config.yaml
arch: "ecapa_tdnn"
train_examples: 39062
time_shift_ms: 50
input: "mfcc"
spec_augment: true
norm: "batchnorm"
hidden_act: "relu"
init: "trunc_normal_002"
max_steps: 5800
batch_size: 128
epochs: 19.0
weight_decay: 0.0
Rows from block 2 of a small sound classifier, named by matrix and row number. Each number is 128 + 24 x the weight over its row's rms, rounded and kept within 0 to 255. All counts start at 0. Numbers have three digits each.
After each channel's rows are labels from the 100 clips, of 14976, where the channel reaches its highest value: "responds to" is what is common among them. Only what is clearly more common there than usual is listed. The data: synthetic speech, music and everyday sounds put through simulated rooms and audio effects.
# c30: last pointwise conv (model.blocks.2.c3.0.weight, 384x384x1), inputs 288-383

c30.98:110129146139112067102151140104099171106161146099171155148153172103063106171137082109155189086145150115135120154102079067112111157104131121181162120165142141153161125112116172091152147129166143109134119129120158085169098096090111097154095136130131135160144117117127152106111132076136112134
responds to: drums; reverberation time: 0.6 to 1.2 s

c30.312:132076127096113084123121112086124162114121155131085130150113176114081090101134113128124143120135105134122101149142089098121123115140121141158145146162102106146122095113143162093166115127165145072110121122063136116164123103142120123150083111131142142144150111107140162114077135122136123155
responds to: everyday sound; number of effects: 0

c30.183:088035134121151143159123103064126141132126118143078171175153138134164057061134134131139164138148138138129131149150143112118139153143128102142112160144081136127132130133133165135125143150134124110139137092026160122148135124120165121121139155147152150125154143124106152124120142117114116155
responds to: speech; reverberation time: 0.15 to 0.3 s; dry

c30.4:113189152070095178142130086179113143151124136124144110101145139152100162076088124124073075094124112137188070106140098118115115111162140216112115106141086079126108106121089091090154141165150117104099131089185120080059121139124054146094076145104120121092120100084129122132144141127134152144
responds to: tremolo; dry

c30.130:112152178131134114101111152152172161108137156147120119133162126084098131130121082145151147184101148106103105118107077106169161132127171188159149115157086164178126110155103147094121139100108152105135145105093129103143069132101095089128151127061107104136119111107124145166079113134062043134
responds to: speech; dry; number of effects: 0

c30.16:068158122080103188180108095140100108128063119119191114111138150110098141141090114125111102113132130106137126092101113094131120127177131237077087114137084098110107137119138112129136152151169101154128115078176110133112103111172071138092121117153105112102121126112150114122129098165101113163
responds to: everyday sound; reverberation time: 0.15 to 0.3 s; tremolo

c30.247:130062101153145093123129099124114151135109124136051173159115162117058126107149120137110172118158108137081041151140100102110127135120121146169138147131092168136154069127159161086111091096149131041113132147085154128173111145139163111143085143119132137141140085082116170108108139142135143147
responds to: band

c30.71:117131098132122122095137099190099140180111127112101121097139130101134173109113105114107103146133110102141120118135152092123096098114145128141148119103119108154104119112083092101099146122124136082099115133182123125081129147086090138110101178101104109106098104121128094126135122146125156123
responds to: tremolo; dry

c30.354:108100067144160128146128130142120132151101134127090173142095096143134133132157108137084136136115123141136129148148146115147122132111130086133120154113095120133140149127080120165131096175087131100132120119079117128117150149057170136141151162160128117124133141127086095128130154154127140134
responds to: distortion

c30.153:094123139138082181134126172084116123126079137127104120118127138100213074157121149130110114148104107096174177085077186144107124130178122104119139113122130113142108158128088111141145158158120154177136104080099083142091148073089125110106135130168098104110101137175123126114174075126087103127
responds to: short reverberation; reverberation time: 0.15 to 0.3 s

c30.180:121055156138148067096088136122103135148150139126093195153200138101069122095140142118177139120118131132097072175152105102122111182153143123141140157142099162121169078101154151106131135084146146116124131121077148127142135138125190116162139186136132135172125081073131148123128124154118138150
responds to: drums

c30.373:143152093125103164149125147127067097118078062098132117106146127146137113113130115061137100141120146151119125111131147141072059123097096117101091107150124123066097157075115081129115182140139091093143102089112129101122103101145126083102095130114140126147125157131076091080144134127087088148
responds to: short reverberation; speech; reverberation time: 0.15 to 0.3 s

c30.100:153099170135079060112107156134128130082116135149137139132131132099108130163149136151122138133095117109176138079057074118148136162122138086135136124154119105144146143136137149134152147149145136150145142109124096124152108092096065145103165116147100105169094132134180169134093066063115056119
responds to: short reverberation; reverberation time: 0.15 to 0.3 s

c30.33:087042103123168108101111070076136115152129119122052156155106106110091085057146125126104143137149113139120110162142111119127126111130128137108121176084081127140120110131106143133119066130112113113113112103032148107135156122124168141147160165144141145130146131110123140128146134145133112105
responds to: band; number of effects: 0

c30.57:109124136120110105136095117164113189114139168076144187152149187112072164151097095102133154073120161125133133148080068076129111160113143125178168131180148164156202126106123160082166148131160171128121135120160151090157097102118146117150116168125144123157148118121139137123082128055135114154
responds to: distance: near; long reverberation

c30.43:083084124138114078108127135080125141101115124131101113126167160103093082124143082136164130110134153131127085147128108066109132127099122140127121118169094138118109112122111141115127141116150134107151149113089160098136073101087104100136088105161126127131136123103127152104097110102126088181
responds to: number of effects: 0

c30.310:106040124130177097110116103075121134146136126110061153161095128122107090068164128123092152140149105135126116168154100108125116114127127148126121174108085135138121132118115149128145098151112110105107107112041137111146164130122154135156146148145146145151151139124122159114142144159129115097
responds to: band; dry; reversed

c30.41:148084149131128169176122134121138168124125128149110088068112106100152117135151102147119112151113143105126110098144149160094134121111120092145149097180125167125121154139133123169132132130103142130143162106125135099151167183103156155083138112177114095123105149117136127126177126102128136143
responds to: everyday sound

c30.112:134145109132125137154046131127111146104093135086187117159209146106060114141069127075176126115127170114114088113129086116112106171155146140134128141181122127121114093101137142145109161125177124099151144086109126091140111111092105122106103129117123116140140107100110110136133111150074064202
responds to: speech; number of effects: 0

c30.224:102099116124135070103116105111118151138143133106105147149161155098057118129150071117160166123126144120108057150130107076128118139123124131158145134156120137146152086117116158067125134103138138079113125142124148083162052101114138046148073152109134141147139104067106139119085126114128152128
responds to: number of effects: 0

c30.370:102088148126173084096139135088122143132125125120110165203084149136130100107134130138118175123150103126156136141136119108103131133141126137137124172131096176124114140134091181140151119149155109121122130134066134130156149121144153141137128132153134146155131126145123193118133118142123121150
responds to: speech

c30.7:091127107096134132149097103152121138152140141112103154126147136126079154100117152101115130150114090119095075132145121120116111111155143161127141127112110140147126046104103117075118110073144141080095101127158128129112098165158110110127089146075119118126122062066137104141133130148136177122
responds to: tremolo; reversed

c30.117:077179173071100121095121100160126116150125142103143122115142117129083145104119087085097098115114109098124115133120108067138116097172151197098130123110065084143133102099108103057119150099102117157101117105165103099060119109128079129137120169099093096075118102094131136140153116125135176123
responds to: tremolo; speech; dry

c30.350:105173081043145145141114049162116099174111111089144127126122099103141157081124119104084131108039092087108128147128136128165108091131149188123100148083094122136135121097083111090130117130127128115091089068131133121083137092109116131157144163113090072102128118108108089142150125166118121120
responds to: dry

c30.25:154101173123141158182089091060147165131092149154092070115142130124120069124140106165132140160100141106130104090089101177134154127105139117181168111174081140153128104157084153118127131122125157082151144087072106083155127135143089141094071133104096098127102102101145159133132101119114120139
responds to: short reverberation; drums; reverberation time: 0.15 to 0.3 s

c30.324:168147154139080188157088189098113137108114136112143109110108149118189087157095074116122111121107124113136136107078137164088124148096106120121134107161131119137081177123099128152140179130174122110145089124131098093110131084133064103111098123147098112159098150136094149093171071086086084135
responds to: speech; short reverberation; reverberation time: 0.15 to 0.3 s

c30.307:069152102074121233153082082140088109153102109123103123119129102132188131082070090097092098140108106115159131118136141140118083077164127174093111144118102089131122137115088102113098136133097115126104106085133109103074132143150116125119129166090108106050110113109083114110167121155130142106
responds to: band; dry

c30.308:187063124113114139132143111110144110088111112137109099074111092134133098115139109142105102133077142132130130114131084185114140157091135062120097066154082170100111146126105096158138113146111122134168173095073128108104139161099192129110130067157105110170113133127107118137089127090139120156
responds to: number of effects: 0

c30.220:093104174138157105126098141119133181147146173075165169191162185128122122116089136104147170115114135145134149150147106138146121131128152126184150171177122140160185133092096183107176177120169158133126133134148156122162075104128140092158141170077158166134150133134110155146095148143149142132
responds to: distance: near; speech; reverberation time: 0.6 to 1.2 s

c30.292:105080110136197145120117099152122107178128111134088173158097083143099156110167104148096157164146123146128125131163121130105127119157135151123136187090086165127149145149146146146103100147084103153138126125099126138144153165130179155118193185159135136107126138131130169138163152200144142129
responds to: band; dry

c30.379:106125089108123143146117097088117098134075085143125084084106116133142086080120112115107097122154144135139124098132127105094121100115123154099094088120113123116060138122124082140115139132127099107150122106105106111116120155159110120098092097140116131104124118121139092129160121129149127157
responds to: short reverberation; far; reverberation time: 0.15 to 0.3 s

c30.374:078128137160114096094097118141221134097113148178114076094128108099093120110143098196122134211098162114082091129120107095203214084149185157132150085133070156186112141215075121139082099115098149104137156098121148094136107137098089139143134105098121119085130130080122104186122125118101086117
responds to: speech; dry; number of effects: 0

c30.241:183111192151128105143110186114132177143118165133139143158129179125159121101110124140138149106170120153184167102104113153118142144128114149156157136163145121136132165137148165098208161160213162113146136145117098154152139110129112102114135133121148156178111164178173187120123124114133133141
responds to: distance: near; short reverberation; speech; reverberation time: 0.15 to 0.3 s

c30.276:116077140122135090113092118099126166143110137131105130137148163094133094085118144123132126128142135133153132139107134097127122126123140134151145148157091133137103146126145128163157132154114159102136152096071143139114139098137131142128132134123131138165134144138120142133101103129100154152
responds to: drums; number of effects: 0; dry

c30.104:109109101141138116146124105146143200130128167085161168169150209080098157128101104124153179099123159100105131139112104132141123174111147148200154145170135157148194118099096185123169142126148195140143162127174129119163059067115134118138162152086131120155129134123112139143067130103132133157
responds to: distance: near; long reverberation; reverberation time: 0.6 to 1.2 s; reversed

c30.268:117126123137127183170088119093108168111111142138112144155083170121175101148145182116084143115107095131147159131127140153127112127128105097146130144138064073106119131117122144158173119157185133155126095111102131157137130117133118127128131090158124129123136142160123135114105130109105099118
responds to: everyday sound; dry

c30.6:088107156160119114116095135135181139104102141186078110090142110094095131147129095181112138155075168088106128100095129118154171071124200065140162099150072179161115113166109130163111121107080156128169183095112106101143132137073085142118116129150076084086107103109126124194151090112080081159
responds to: speech; dry; number of effects: 0

c30.382:090197122076108173139113082153111148143106144083179105132118148128119150092070127098072108075110103107157116116126120125133106075154125218124122129156060073117112118103073132140151149159182132088110097089182116109110095124146062136116064109096112106088106113122127121124101118156136115110
responds to: tremolo

c30.348:138045138108184120136128100115136104163137137125076142149086087135149131098149139131066147123138101152161169115148142158117142127151131109123142164100095133130140169142150154136128104141085110166121124123060062162143192172094158169096158149151153131135116156156142148127174137168134145106
responds to: number of effects: 0; everyday sound; reverberation time: dry

c30.140:134122177121156100120147149147125167150134178088129177141133161121112155113098146125124140138117120162164213134104124150146118173135135164135149149143093103148165166092106131117204148161138157215117140129168142156108152086126170129130195161140149165138115153170137149134129131136113127145
responds to: dry; everyday sound

c30.320:094150129094118189183052122100122164124110152130142121148188132138134085140099135100146135129083114146109115134153137144142116115169138127146136135137093061142119085107100136114099141087154140125114119110115136119151148162103090158127110127125133152095167070091140109145157156124122092165
responds to: band; distortion

c30.364:124141139131097178140141159083098144118082146116113137127113137098214081154132171116078126128128105119177183083082169167108123150155108102126135121129112123131118164138101119148159145168146136182136095092078086154101153078107142109095120111162111113138093153190111133107151085127091100132
responds to: everyday sound; short reverberation; reverberation time: 0.15 to 0.3 s

c30.295:062176151120087180136125129137106121151109141108161129134102111104170138135100155116110113139116091104165166139114142137175130116193121189123125142121091089136138133122103126110151138147137148175120109085152118150087100066095104141161139148140114121100116122166152142116104109168103112118
responds to: everyday sound; dry

c30.326:107131142117093165132155136138138091137103126113102136116140094096138131143147115139103098151077132076147156102110151110126132126160154146102126121091118117138114129134079109128118147110108122199154138080158076134093152084107123155103166149148077088108089103126160126145177114134149152129
responds to: dry; tremolo

c30.231:110139098151167120125113147118134107153104121128136112116165073082132117187119112130174121111124160104119121102102146138120135095097128127114144136113162130120096126139142128197087141096116091099163132118100113119115158120089067137106103123128126121090106137132141107129163104175053099156
responds to: drums; far; short reverberation; reverberation time: 0.15 to 0.3 s

c30.109:085151134086101114115095101150095151110106153074172125144181159106058138154107113061148101097108140107129109104098085107122093136217154169130140145141087107136145085082105127106126134115200127168114127083132093101127151095112062138115141122152123117124127081087137115154175104134104084171
responds to: drums; dry

c30.105:105127161098101140144084111114118136095099131133139140122121116121123112107056123116104087078131146143155149101099121116113123108149151132113100103126121099101108128129122119114146146120129104138146149147135098117109111136153106118097115124108121139096117114125133127137126094108113118171
responds to: short reverberation; reverberation time: 0.15 to 0.3 s